From a checkpoint of a small contrastive audio-text model: encoder depths [2, 5, 5], encoder widths [64, 128, 256].
Rows from block 5 of the text encoder, named by matrix and row number. Rows with one number belong to one attention dimension. Each number is 128 + 24 x the weight over the matrix's rms, rounded and kept within 0 to 255. All counts start at 0. Numbers have three digits each.
# v: attention value (text_encoder.blocks.5.attn.v.weight, 256x256), inputs 0-85
# proj: attention output (text_encoder.blocks.5.attn.proj.weight, 256x256, transposed), outputs 0-85
v.75:137099121106110115078151129100143137136117158112144099130146105147106090124117144133124136155151114152126134123148151092115147132126106158140154133121164127141112120144144141097093177131106132169139077141082124124095118151091137155126136148157149092143157118
v.76:128131162072116117144124095167217138095144103205104101113092153083092147101133120174126146166113118133057062129106179185139126139107189121123118149150106143124169122086111089100139137126096094142080161143171133121123191120152132117176129104094136116193109157
v.77:154126148128144123127143128143139109100094155141137097134142106122099141124118151144146157137126120130086113100101084160140135145093141101091135153124107129168155176148157110166158103117136104111121141104114101151112121128130098125088122116196109127097143145
v.78:104133105122161143105144075136166139108156119142123127099111160134120090127106130159137114149141151149097102102125079135116143094124108120131094156125174125125136146125072151123109127124116136112173142164106164095123122170122150126165123144185154153116132149
v.79:114133114136101169103159089108161149126133101137111102116170162102125114119084090158074114129114155151119105114156125106159143113094087137165137143135134155166108124115121122110124114125174094098155153111136100136117146167173133177139092107100125067151150141
v.80:105146119107116132168127106113147112166128150113139114146123146150069117122130135087153179138103127125121125122156101172125124120143055115158137140186105105143131089091066127142111082136118110145127128165120074136128124109124098159149102152126162096108097131
v.81:106103132109172107118115144109122103133131114101121103143107097103100162111135133113120086122135099113149079134130136130122146116144184132117128152142103120104141117103121107098082158101141159133119158106171137163144150091124127132135172128122094140106125163
v.82:129122119130138175138120160131092147085096106129105142145112156086148131105109150122123078129114119161130108134154166080134108147151127148110103107097147144162147165128114127134166164150127128160102163141093200152120160123135124120153138140151070103191128118
v.83:139110164153129155173082152110079139132108105167126112167141116130140112120106166096142090130161116119189145140162115098107140153104094133157106147095088121117095126118118106116126120109178103186080098145164111118115126090126126140154149146081141125146107161
v.84:132105095099126131132119139147075154166148161144147135184117123110153108161131127171159101119130115132114105130160118169137133120136130130084128135131120075129118109097130153129168161118102147150154088104143120141149151127111185095199148133144117137172094105
v.85:106112164105102144130135148088146148114049093139153101117126133119132151130103155142109109132118122146129135141123143161119171111122139161102117140138117115123097124135110124126111084109150116129084170147138157118148132141120105122099139137146109120146093164
v.86:184119114121112122092119106121109157110117141130115107132145143124156125135092119161115124141144156130122149135123171099121125118114087190116111142125115144103128156128165140146114117085137150109135119126100196138137148143143153106109145127122068097093129156
v.87:150151129119091155120115126125135145092135162054085124123117140086132110122151147122131169129128142154131153113108117131125073056167106123180111107151152129164143074114158147077159160123071132120158129114063095149090114143141085090149145148187115099113134099
v.88:142139131113185114150197158158087073095181133112123127130102134141150183162116157085137137154123147113122131152133133161175130160125173169127119155116152106119098142122076131149174147139148111141087171141190113141091126143143146099145152130128150171121153146
v.89:162160161153131147130114108062076089125181121121095140124172106152095114130158116118103125142131116116162109147116109112136169129155183140111120148167122152159167135141126135137116134127142149145120131137132116138115136112113087141149113102098143144093153129
v.90:111130176177112128111104130117121133097114137175164145109125140105114110140103147107142165123162223128175127137162094161124125157151133088200146119132129094148115081156130153096105156140102135128117108134146122114128140126105072107126088106197137106097166145
v.91:112147117142182120112129118105142112110123093115120141097149095112139133106157147122143147150157155096136121122168119108113124131125142101154118108140167144147157121162094146127101044158109148119129131123145135151106091179163051109127092102159143117153117099
v.92:105101076157161128106152143147131113149103108138124125093112152125109109118116144143132173123123064122097149148125109153128019088131095107105103104101150114129129118121142088129138190106105105142151130104108125110113090148141165079122155126140164212164084099
v.93:143111105142134135121158110121149149128174122096135145102160143111107093131143103118101152132108106085117108179119150156123139131155169115134156138091139120154154121121143154130130092147148147091123139111115135123160146157092164128215174134140142071133097142
v.94:106170137160124158129152109125176155099106155189112120126143114121176136118111147147148127123103135105099120116126159122108102182176160161123122163119207114107119176118162109102100154179153120110097164093174172107154182099142151171155131147143145182162127073
v.95:168155125112165137146125123104159165118126101106068118124170097146126149145076119126157191124132139134117105105151096138094110107098108150177137131162111163114132078123116087139135076085128104127108152122105132145151179198089125145114160113104137105106113163
v.96:139138157146104117145109132086139117115153107106109097128094111138161164164142093146117162135105097121138118098208113129135092159123145127131114123142096135122143128158151113115154128131113129131155139085168118128138130127080161110124136105154122143148129129
v.97:147119126141128141167118113125101089102125129166117094167104132142094119111135119109134101143115168150133156161122157121112135165130107102091082182104143150095102049133155143156146078145126150110143124124137166109129135148174152131154141135138085110128128100
v.98:122100136111126158104153131153129133141072105107176125084115109147102111102134122093118105147137145155100152107116161122119111162141108115154113120126184129153143124141144133133102095151144115115148141151088116107105151101104129102114171113113131141104121113
v.99:140118100149102119123089105124134161165135147124094112142119128131154171154149121161139148120153111094112136123131153111151182135131145114129144156117105118110139129144115118130129135144130130118146137101118131117142093126129125113141103146158154102104135119
v.100:106130087137158141141119131136114156130134130114160114085120144184130153128139130106067136108126117142125147125162132112120137128092142118135112166106189122114090090125158127153120112107140142101114132098128168121131104174142116126127114104081133132130145150
v.101:099131139124093093094184102163149148153162150103134119144114117139131134128124114148125118150127139141092136122136107111141109134174118138130125109144119077108145158157122145108124115137120120092165072112156129132139165115146104150123088120154087126110141141
v.102:115135130154095123111111154164153171143133117142089102126180118158161139151151149139153128120113117134112121106128126123137158151121152101113113122135124145124120149168072123134115115095144110112125107119144082134129140139146067182143070137146126109138152159
v.103:120142139109097127133145127137124088126143133139111138135149103127129136155170114142140130145078146104065121100117142118097143159066149151101135112149121147130152112163136144151131117156106177094138118141137114107125131175135145124168129129116121159148135121
v.104:125119173127142110102159107108083116146113105129131125090159079100193105102095131126126171100128165093145115125133112137123126162108126096072097102172135139133129132143141101114134093104124134090150096126060162130151135134134127136144179149114120139131108117
v.105:128091134151109137147069126111136156121126103137092147134149147114187145158122122126147158103098115138113100121120139138148114132128150129128150148131145108150150149172146119107160154150099144140111091107122167126153142153153096105117132148115199130129133136
v.106:116129104110152154102171141124131155105110147095142133156100139162150117103166141132157128116128131116134128109117154161130146129118135088149182163131149142119125119134133141114124133095119107142135139129151125107119114139130116127138115136118122114149143151
v.107:098139131100148108134123138082145073123149084121107142124139130147144109156132131127132099163170124098092130172132123153117089085133142109131148108128138104149131093121200124146115149121120075158093135159128111133117117123152145119125090136115138099127124104
v.108:129081129095145129127141115101126129143136157145166155118106140108157115116127122148142171120118158117152112130130122127134142131142143159142098153139146107109091153098140119072129116136125090144115178120125130120152124093079135173108098128140102108146116119
v.109:077143133136130132070154152136181136155122110108108120108128112148129131164114127105169115137101120107124144123118148155083113159105138135108104125130125110147081086131134163141131095143111144072126119138164143136089152105124135146144138123115155165124121135
v.110:089141141116123137158098152136165108156103146160125124144121141128127127149135121114110167104137153111148139102122099183116161107104120138117129128100099173104114149104142127128199128110160139104094129156152140133156144178122133137137100121139126114112108158
v.111:146117119114125131151142171120109153127126140145161129123124126136133168119134107120075179145145149108122111132118138165129079094131115124143125114106132129124149131118129138114123059130142131132144118172134074095141125157138148146123123119167141131113137114
v.112:131132152108117113142140159138093127130137123116126117131181123096091147119144109124100149083087129107131127132138123137109139139146133131147119111169144120080119134144139103096122072140134119133160104135121131131101103138098155082078157134157131141124142120
v.113:135144125150109148130152122091170122136118133099104136141102159109115129130156111158103141120163092181141134116108085116126152117125116138136137110107122174150149145120076145113156141143130131166133136123145105140157146129116153117096094133157131116159119140
v.114:117109146127176131144121115124129099129125139098158105106135149086133122090117123108190100117136136134164139149126163112133101145116152155102143100165169135144126108136145154078136145125141119110128161174136157109114138105132107117084158121104149148108141121
v.115:138160145101127138140111168090129132116151124150148166162124112130077141162131126173137182125155104140137071149126094100113174157149156112163160089106129157116147123124106115113149188119139138156095159163167103074149161117124120139156089133136142127144106166
v.116:100119126120136083148103115137104120122120122155108101070123123118126129133123150150085154154116131128162144116158134173145176128189105109131064122164107130142103139113133152096107098130100132130159168132111127131120139099137142174152160107136112132148154112
v.117:132113099171151128107130162183166124141131091161095119105121148125159135145117098145176125168144112111135124167112106151126149117108158129126144122098151101109149134110137145134132200094122142129088134108131102146104105104128098137124048109117120103126166111
v.118:124132106133122123153111128146104133121132122111142141122150083127126100150107125165185141128096138127121129135109142121129128115070113106156139159106129108124115086146114135122137111153134138153144132144108097126131145146147128090136138131114135122129150131
v.119:150109124152150095149151119124182156115140144106131090127148134125137133103089111112150152102121111166115121151147131129126127124067141131114143148117117093161127150138146129125149105163129134116142095103130150091150173139149128135147118146114089142110126149
v.120:126157138100125096141086086144135148144154131111146128127152135134101102135153152123123146104125122128128129078126123093144136112151135104119140100132095129117134132144108112103127111135112087183154123140122101116146114166128140107147125141156108133101146146
v.121:134124125124116132107098097155131158113158150097127134132127125128127131177118154110138124133104143112132133124100122125111144104106134158096124142115162136120085148104155073157114161143144110103118139119116138156095121147144105101147155119142153158118139146
v.122:130110128153098134163107065142132090133132179147091121145147131099075128162124126131145107117117168161130168128137091105100094146133138167133160125112068114169155114170153124152130140164154134094135089123143111137100128140122130080105135153142131146128071110
v.123:133127152136160124132120165112145129078115101125101131157158105133103147140109101118148105136131103132094148097139134111129125131106138152109136101170103117094085138142142135145107174130101142120123158126138125129115173132167103128151106145133093146138084128
v.124:128124132118113149103133110116115103110137160082130091130149157137114121124120128100159131096110109117110117150134142100135115124167152144143113132099129129163127136137158131112105109126105087136114124119134103135148104144136110136139144081128134126113171142
v.125:154126111121131093115139101136110089097130178084170150126106102088153111094079118127133113112060143118099127104126159122131125124170081152158137166128130124179118143132151111132083101125106097154155129120100128141142116116155160106146160141171123145156143118
v.126:134117137184146147145118136129118127108140159112146131158120146096102105102079157124116115133112144158125102131115108132147133071131143135145154107078099130114133113117127147146139108125110098156113099138094084126135123117112132141116113083101131128118136120
v.127:113136128120110133150119145128129097115129130127128155144119113112122128103120134133138140140142121124160117137133145110115113125131150142077093134161137153110115099167155124109141179118108131110106125129148132141102165151133108177129133117106131172140117134
v.128:120130151093168149119146115102115127103119177125141114115097100133117102136102124128110136136149145123103111133100111124122127112104141129103124133124119099143146133138126097174132117163145142117129098154146147122110148113128104124167112128141123166097107135
v.129:148139096126144107103131110139109148154156133116132118151105091113134111158131052093117102120134146121129162121122133131128119143160144140078174141151164156111126104117141126126091127165120133131135120132102143153141135149144161115117113134103130147129141079
v.130:095159129154148071135154133108136141102128121083129100142093141140150119069113134146127115102118136119131136122134177104115146144136096141099153103134101135110089097110114147116116149115089162122103094136137108120123171106151140118167117123112123179156173147
v.131:083142156139092133119139157126105128114143131133119131128141119150144107147140120152138123077139115126129171129131144128098148158148137157131103104119104139119142112124134109095135127137116161118146112145151114145136119115139114099131112122123155103122095150
v.132:123139095147175127155150123141139175105075065146133140175121112090117133114115139157108153171064115138130108129130110170106109124141092158114156144122140138104124111136188117102099138081127088123143169117107120119101159161155126132121138132138121125114100109
v.133:113140114143130120103122119129139122103119142121135124113119120115153096128119091153119114157144113130103148112162108146122161147131141124108122117134130120133130122121134131109127116141141136155129158163161123116069107113134140173174146135112129139160134162
v.134:189108140142102127118118136138143138137159133160110129153111111145133134132094084127126119159154125112137120150127103122099097128132169094148130155110153141133113173122133141118118140172158100152154176118141120140122075141123125118144113123120137119108170101
v.135:130144156136128104122123123148145166147131131153133105122141162117172160097111134098122111110132123156122139106164130098095135134107118130124099122137122124134105175117131118090121135113124067109123131120161118139105133112122115125116142137143077086153112125
v.136:096148150112135164095118137109150143094103140105156138061139144129098074136091162165092138135137117075123107150161138144139112123141161095137161156136109124147166130120138106150158148139126139117153161124146157102071137113108093096138122134164118144153099148
v.137:120129109073137137162144105158096071140128147126126126161115145128112161076115104110141158133137120104139118120139104099173132118152119126105129138093121130138112131132132126164127121120109156147139119142141131117158091122146140110113130151133139110095123125
v.138:149139067114108166110108103128132149172127149122122139113095141135146172141116102135102135140169127165114078158116129157138062130145104114127164128145109123097131128121132124156114121170091133115127158134118127112122114126101126150139134132093127135115099114
v.139:131134199155138101087168139134148097153141115124155131185123100099129156108135087149142110071134143147132149123132135089139126095117152121114159126093106137135101111140120133120111129145136137102124121132100114112156113120121132128143111132138140145147153142
v.140:100165094084144162162120094147115115137087107118114095108098151100099103115104109173130131159112108125115129141144135160108131145126144158119146157075163131146155103153123150142130144108128116107119138105090108114166138150155121107148111132110136116102117137
v.141:104098105119145154134129102113145156146147123129117127160087127097097102156142158117120117108093156117130117092145088108111124134131118151097131105117119081123143141120146147120118122121126119138158131131148151145129091140108125151112117091115122114110110093
v.142:156132076089162160151111131106129107098135164092097094074105141120130101152125142147123149165127124112127145155143113175127139126147157091106124163141133148142098103104120136140144138134132103132130168142147153117078088098110123120147151152185106083108101176
v.143:135146170106144159120127133154131116100163159170076130110156141137138148141158121106097137131156104080139104117137116114120108126092154136125093136143118103149153179147117132139139125148097119121108136108142107153157097135125122106092123131130149117109118167
v.144:133126132116080157139118114076100113143115144135140111157149093124140176118086127166133139110110127126120158147129065111158135115130120132081117123149095151122135095134149105122105131141116142127135088153160099103095123133109139138108132138086183117112089126
v.145:114166095135117152147130119132127131117114137118102160143105113110139126100079119153110142155134143107111130159136089133093106135137109153068159158145127107117128104123131104147137138131140124137155167132117157131122129143126139107155134136113155126134126127
v.146:087114116107115159121125100146114085091148124097132124117168131129143142171128165115122122140181116133110147154093144132147152113133145098118111084106112101121173103145101142148151126159133100125095145166105168123165139060111066155166138118128083109129141192
v.147:079085159157138118120139161146172131156147118132122103114144133135108128089127135167101136109110108159151127125117167089128130119140119157132145131147094127122136148123152155103114171075130119127132138124098091123109184114123178152119098174132122115169161121
v.148:120129133115133120121099107137132131100147110124142129135147112150099153174115149115125122132132129088132065126126118149115151124122152101156099148126110099117085157140126117125104122155091143132121134125121170129147110154141104124134146128130121113114135123
v.149:083100102149154166139111122132171079136155119108112129121136150111135100121104163110106140175158164118136092114159170108131143096152110112153123086115095109094124128119134122127132097113142127098108110088105136137146113117120113123160115106141111144140135160
proj.75:139127154176158115152117122108096115140136170136145096092143095132151135141176128112166089119157121124104150122127154119110131116133092133089143143150124142126189141138099126139132123145148112121108143118134082122156150125131110131106151106122111136128094139
proj.76:125069090129096138122136159120069147126093142105140105130147120148147097128132128068119113083124163098127156133105136087153139128155078152156116102128111128130131116162187113112102088105113135147113082119019125123098054161140172097126170148145159170109096157
proj.77:155130102138135119128127116168143150090148090134133130098137162108141200136048107145156093128168148100160113117081158088118116138104150117161135107137170145138111081127144128087110162107171133165109121115117117127100095120127144105081096132127161108115099132
proj.78:158121124101126183095124130129104126094114154163146118117101125145166163128156108112163158130109113109142131128155163114149120130105122089154134118128110117144130108111085121168109133093130100108096108107083090105136116167157119104095136131127136087177140137
proj.79:154137128138120138159115151122129098131147116138127140161150118152089126137096139102152135142161102154205114153146104125093161117141057116175099146119146106140133146137145144180109130111129113140097130121135167127113115125111097077172124144095130129132166152
proj.80:122101140147175150103150117156112150109141140155131097161168127153148122133172106130157125125149160066140108133121115135142096125135146127153113120140120123138144115169138115121118102092163144161105129105108118147109123144109148110151091070158123086130118120
proj.81:128098136070083177120104171157127136169085116153091145105114163114132147132127099152135106107127173104122208143123113135141149148141122120131101116122119115113117139123100104156139149137131121123111161133119130141191157158163091158127118167139138120164134132
proj.82:076123120115142127139120093127153151153159112116130111114106156125116149116122131118117164183110082092150160146120128126105163190117157160082154185143107142136130092149163113147110133124154109066116093103151134106146149120116093132076159105145140135118147164
proj.83:124154115134104128124155147130102098108143156172111135160109106151109142141131150160140122140131139127120120075118137163145122149099118133155124111117101092129132150117088138148141148100086141155206146124112187120129094180115130124107098144096156131072151119
proj.84:127122079116169146078124112085133116130130163119114152155127159134146093116162102114095115125116092111174163113112128124111149140143128122102136093126120141111155125102081123135132113149105087119112133137115119136117096122129101168082197156114142159141145124
proj.85:126142133154110112184126138123126154155106113097123144135127148128118111147117134116120135110123131125120148166114181123114145118113115149171157122176138133128139166151156155102115138139131180141145114102098132100120152127132107051123119128157154092120133089
proj.86:065155164155138147155118106125164095111115087125135128079117082121141156148115115101145114162120128141089122086141151160124152147140134143129153134096129132166113149154158112149103136105151096093116145140140098100116148144160105138159116089128139163088134121
proj.87:110119139112186163105135097118120122118122150170139171152102121119153150101128162104176130172175080110104082119143117124146126117147107072086108128124107170132153126110062164176100101143181102091128118151122135126135150121133113196125131161101149148151148117
proj.88:116086148122147107107175164141163194159121142125126121098136159131160134148164103164110141093132161170135147150126088112094137086136174128087132137155115170085133103123126115107163137137138166167148137152144134147125135140125121102087126159113130139128130114
proj.89:148089136112115167091127151164134130145141130157112136105132085115115145189172139119142113125130140104159109128137091115135129126145086121128106129105113070132179124121130108119164111074167115150138097158102120183115120100162116126126132142119098132117151141
proj.90:123137132153174126136156103100147129113154140135151117189102138136113150153151149098143126074081138136148086115089132144143146097129168095172129089144106150153131125139098187100146153149117185141131131101110170114103135179166168136142139110178090144110111132
proj.91:134049144081110119104147133151164190103126125113125131075072123125121140107101134137191132124138149110134083105086142125153125134116137106126159126113106124145133120082145137149172146136141148138109138151122089119116162163122134150137133147122078112137136131
proj.92:111153112112143110147162129099120136129105181093162108181150123140167126102148135165111150139127109102130132090070137108147123110086176136078136126121133151091092111095098098144111104135119098101120132169139080153106118136142190140141156132077148082138155137
proj.93:140132103129058180122140134097140122158122113145106149117125114113092092116128103090132144148161125111131092141160156097153101156145063147137172116128115076138102145097121124122091084069111136092100121133112118146121094135193101093139172115144121110167148134
proj.94:127127109092088112149114135099117201149124120112128119125112115128103098163160119139125123105087131103142162145148144098109101131068109137149109118130127119114119078119144131113120114091090118148114095171074053121149123132120138080113090088135079118151097138
proj.95:109081125127115164114111173145144077118096092142109112109111122113105100132073075109192129151164146145139119112146116152144154130245071122184103135116119092157145189086150116136150158113170136144130087147119144131138085150159119112180096124095118096091154134
proj.96:111109118154124145123104104128150146106115132117158145094155118113121139108148147114105155164154138165143204141096106077163119096145127141151116121120138106116130117126123141179126102144159143103136117134068149140124118111155147120156157146134107124130104121
proj.97:153165132127111125150128151144113085122117145113116103135128126127118097156129102140150142162110130112135077149112100138138130152110142151094138091131114098126122143154084063120102157098138122167115169119155103128158114142079118170097167124125100114083152154
proj.98:127124144163122138116110120129162118128172112115117136097139133122104148147147165164118138117131121145142127150131120136114150094122103137119095088101155102120115130136125124146145140116096141103135149117112165112160136145137104116135106136166138135127151124
proj.99:136127165080149144142119145155153128092134138115153153127106088167133140085140146106127150101145107096158141149180112140149128167097113111137150117138131142145123117115132161146144126135156106117133096139146168102092118147139125137117109105095123135125153112
proj.100:133119165118142155105149128146125130129109136094114112131134145145128089119134127143150142156169119146156100132148073127120152140148158142101133105110133140141165137128118144118110117134118134080105119118094162157103133155131123138153129146139158118118114136
proj.101:102129153135155149108095123102147125114121137152127151111132128135108112125108172128115109111156143150154140086112161161124133127122144109142148157162126123142105127118100152138119153116157137113126101134106154105153102094126126128147107134110135149161142147
proj.102:105165120119131110141158144153120175090094156127149153137131077121125152086161121122125139097181102140096152124143147128120149141103124107158171179136163121135137135125148170128117111125114116146146100136111156113158125147158105130153133132101145158136134091
proj.103:117113077141142124143117130134145129125114133109132142090139142119145158123118130118101161110126133156110140150139101140129154109164109115153145124125164109116128144128138146109109115149127100109132162118139156108127105118139125118120077115124098122124101120
proj.104:182080085161115157138124116143141051158136105133107126114172164165079153160105146146089107109132087140118122144101135112122109122146132124107131123118094142140123125151183144133172140123147115148134114121157161118135140101106107076124108126136142097126086117
proj.105:136125160117170142108116112165153126104118139123145109126136132184106126121130141125141115110133106124139172102137123131130178107124139149106127109152133107143126144125126137155127130137104102112149149150141120128067102106133113145147179105159133087116081151
proj.106:126099140168087131121117095084156146115138118136156123111128112128100109152109151116107138112110162120123166124100129102157122117112123133173114134133144116105135115124135156141134120162150124108125132121102102145157144133174133098132122164165142142129098144
proj.107:122151148138161130124120108150140162122089136103118140131118129122135136135151118116132118117159140165125148151115138100094077123120107167139119151177131108157150117146138091165117117118107135102088090144141094137128124142109167174146160148146132122138125092
proj.108:155124111137081159154154097146121140132153099121142092133125114111090105158165138156123141120122124200135163117110108080098110122142115129152149135153154120139120108130137122140157130134106121121104082121130159151084116112143134070164168142140141135120134145
proj.109:134129111127146135128103106115121169120128189124136098124161150148147113108124162137119091115109099155116104146102131091139147125071156100117108154150184091141186152122138110138097157095115119110136123090137136112151114126108148141160191138112136111125125141
proj.110:155162102114146120128169110135085160140141155077147103133114149160135134110144101110169142113095148136084135116158130081089127158127139167145137161161143141137152121146152118132119130143145108157109125096165115117137131106109145089122147095125128150140137123
proj.111:159149129150114159140145156141130113151115103130078121117135112162112122156125149175127121137143140141103145135110117143103156156147140129136141089156105136107140123143142124141168162161131097142133108120114164158161135111109119097119145127101139099118111130
proj.112:149162080087127172137101140153176092121123112122108120111144103096121136121130137127174107151120131108123131136127099128132152140119121148125146135196129143137116133133118127125133127102152126099150127127116168121148113124141119108150136108131109135107099126
proj.113:103169137114113143148115109158136166073154138114143088142093101110171112119127128116145125090135183112157123110104136127148118099166104123177103142108126163128132088110102138146150149173128116127166121116113113101094141154169140121131052121127115121130157118
proj.114:149081095148136144115120134096150130156144150115131100096151135110138139165125114118126120110148119155135148141127090122130168140106134141121109147114141093148128132148155150149127125155143157101128107117116153125122133119120129120156144116126130096135129108
proj.115:121147122131134102134116120139115171102054154103118105156124116156144096097132106097133125142140208108097138127124143123095105148129160133166137121157134154144113112099153121127112090173112128137117127143136150162151141121151140131127146113161100108122124116
proj.116:118158120130114166161145145148131102117155127159108114154139121131128142144136148147118086151096127119124138128146137093138122162076150148147107111125136106121180157158092110127113145140131108114107121126153122130097128149080131094140164123143148150118136143
proj.117:099150187065129079123163090104091164108115164126154112173115164139130127108138140105156121119146135121100094161141132107105139115128140109205115145170129131112117107129122126113096112131113149146106150170130136103127135118126152179119140143123127149145118116
proj.118:131150109112139156136102105113163113114119119140145126113109118144139144142140135131114115079120126101130098137112158155152145110140163134114081104121146099136147154135106150145144124120127116133129101135109127131131107106139129156115103089124138103110131114
proj.119:129103122094124122081126088131125115125113124127153136090148136132150132135151131114111127104164127113104113114134112122126111096137133088150129077127115138112085082126152158120127133130133140124133139166129158121122127137116085127122127128168138107143132164
proj.120:126145142149139123128106122098162139135134122147124112105106107103118152123135145122135148118123117117142105172127145136138141129150088133138135149157132128146134147145118133148147141129140127139098120158119106121057103133145116169133098119120112106144109125
proj.121:130129136126148133123126156131109056111098106135132114107138095156123137120137142107145146112148094116117100132118127168130128122159131135095146125134159114147126162149109133104126113126133135113148145110112100102132108121105100172111139155119124160123124146
proj.122:130137133120205084123112154154124138165089166149164134110126145129168169092130132111124136123111109115115081115092157162144124158137099110056159130105121142124132133145122121119123137131099123149128163115129072135119100093094134204132161137108097121112133099
proj.123:097176118146128064074146101135126150128103133132159129130108151151106104129111092113134127132202110131105086141146147125108133179129137114145140102084099116149105140132147115121075104086118124140155090123124110121188107125128128166107125140110120129112151162
proj.124:100101172143152131117116131141134117162134124123144143137143140151170110160118141117121111133158171110126156125123143128136144139123088132163102163153157142133134124122143119170096113141143155113158146106115128152110147098149147142179144135149142107184169136
proj.125:127052118195128126144077162092145087198154099152142134115112091107145145151136120134064153154075129150126145130169112182145163150119080122092142138105147120095086176127065162093197112105144148068123162171101166113101092136111076131136113134103130120152152139
proj.126:136108154136109097076144118116166119128162125095116137121146082131142123079140125120147147170156115117128136129152148167141110164152100121084158140107135104139065173117126148131146115129108114129168123168132147137117122117150110113163142124151121116114127138
proj.127:118096122143143104130113099139141158133113133095112121109098104111149130139117128146149166077145106147130159119074097120079148148130113114129138141123181115146142171139161130161100120121119136092140140135103164139112149120124136123140125116123131159124137111
proj.128:148115105124148105147107145124075115129159155118088120104118121111118112124157115112105133135139115120114133111153099080139145149147143128098102135153136118100153138148137119142086136118131108111138148096137153145113124136143142143150149104166150105135135110
proj.129:125146124166109171134165134128147175137113108144131084097164102150153152114134138112133138109157139112159124109145138159123117123109136178151127147084112117104162134127122068167088144068137138141123103095179112110146118123123150138136159155131138161158145144
proj.130:098140109132092116119127112158141121139130144152137112162099174138077102159126132106096164131099192117126067125160188089167154144114130126159100127111098100156127178147172088090179113147111134121154128116076158086175111112123113140087095135146152134117200145
proj.131:152101099118100096153129148123116123105129140123115150171110134136107127134135138132079115162112110089159120122147132140130150139120130093148118129134145149161103122142130111145107092128109133150086157122115140116104176121097128129131167139128150129163146116
proj.132:156138159123142139125125095176125154155153151154142078118174081129131153144120098127198167062111133139098147098148094120115113138119122121131114126094144132131122118110097136174145117106112143131133120140181147157145135139181105120108124106141136162096155142
proj.133:126143094108127127111126090112098104171129112136117137138094190083112139116107109106139091105094154126145083140155147121176139124131129122162116139135109125109093124112126112086141119173145105136183104143083131145152120088139139131154077115156129098136161112
proj.134:112115113113157153135137117132142101137153079138129159135131105149144135081143130163161141103125104160145145146116102165144111104124175136126116131116120110119133115108078151123142105130141115139113117154108128130154104108146121161124111138105113149185111126
proj.135:114132124096102093096113113113137120099117112131168137141124158132115125159143105144143121115126169109128093142160144145133119168150129148114081130133138162120125118118101136127123117179116113110142129144150075135125154111087122092105149124117147159142153111
proj.136:178106164127139116151159131161156119128120120138057148164136146146116117149150102127138115088113117154099123118136114107146119160157101161148127152138160128111127160125077132155137131085131150141106103141090158137134156158131103110098158134160138131144077132
proj.137:160134113128156141095142124125131138103162127137125170130102113128151116135134146090064125101118146142136137132102142100126122116099148118174089132089101109148135104152140101102153138126127107124145157127132103120103107099109183156127105101097149132136100135
proj.138:097141134132126132081127124157152139121177146133151102077153157157125088102151133134123121130103121141138099137137120116133165109098139156128110118142139128122146127110114116118139098151138143147145172113126127127113119145152125086122102116160141144157172135
proj.139:098137113128107144120181146103111148147142138120119140136132164088128098088108124115100107100124136115120077155140137122133110132109101110179143114080110128150119159136135074138131110138127124127111122115154122142139104145119170147136121135125134140108138097
proj.140:154115126136149140099124158135112119119115118150142126127106096135135147159155142160133133102151122140136161151147117102092166120101132112159152100131151119151124133133150155124124141188110126146130126164148133154100124110131151151115127125059119121121158141
proj.141:109136111123149100156137152140116152130106152137097161110136135148105116148165112128141128069099127153113117108142107120146095154140133136094133153076152121109151125156119152135126156129146096114140142166154091163118161134138139120146151103116144121118126134
proj.142:141136134145139109119146122134114112166148127151152114169130094137143117162117132123138125116128137120137137117114150102133128099110122110133114113160139164133134144153130132118116118129130137170134179165100156135147165113090144120135143139122119173142094100
proj.143:138111099073164147103151128110087121148152090075113155105121105108116099103143139115109096105121086141103109155116108124157104122172120150071081127162111141093135111137099148123126110142118101114129144113154097138124161104155173143150126115114115176165129091
proj.144:124140127155129091150156096127143096139168124109096114137168137135145122117112102083105121125140147073147094124150162143150137153122147168142106075158092137115126141172160142151098114095101143094122119116160139141169124124130119112131148102115108139152166097
proj.145:094109138117135131136131070127119134160147141178112115118144116119128177133134124087176157087148120116102116145164152128153128138087103143145132128136080101114137128141114108129115115119127147133127155138148143118165119151138147142069092135119100174140117136
proj.146:147143136131183114108139149150121119167152150119135124128107115145122122111103111128123163108141130131098097162140132101132141107123147110114152165130123181104116125120137166110112124111123143135150149124090112137089139144150119119169120122135162132154120114
proj.147:128149108158088125130110096127204120125111104117153165154161169129128126144136126118137124162138145107098120100084153154173123124160105138143170122153157138173130141128135122122194100108113124084121102121154136117104118128100079098136115124151105156124152148
proj.148:135137125111141170103139133099097077179129129113116130096097151141128119128102117142127128164166129115120062158130097083141117148132137139122149151130115119133133097133133138086112095199134088134146115135117139126097108115116143153168111136089134103121136103
proj.149:111119119134125144101138195178114132134190156139135131166042155097146112137119123131079095154090162126105171100141113035099100176127086134121121141162166090129094129131127154100186130157152108092180144114108101130088096151144128143124139092136151097121100121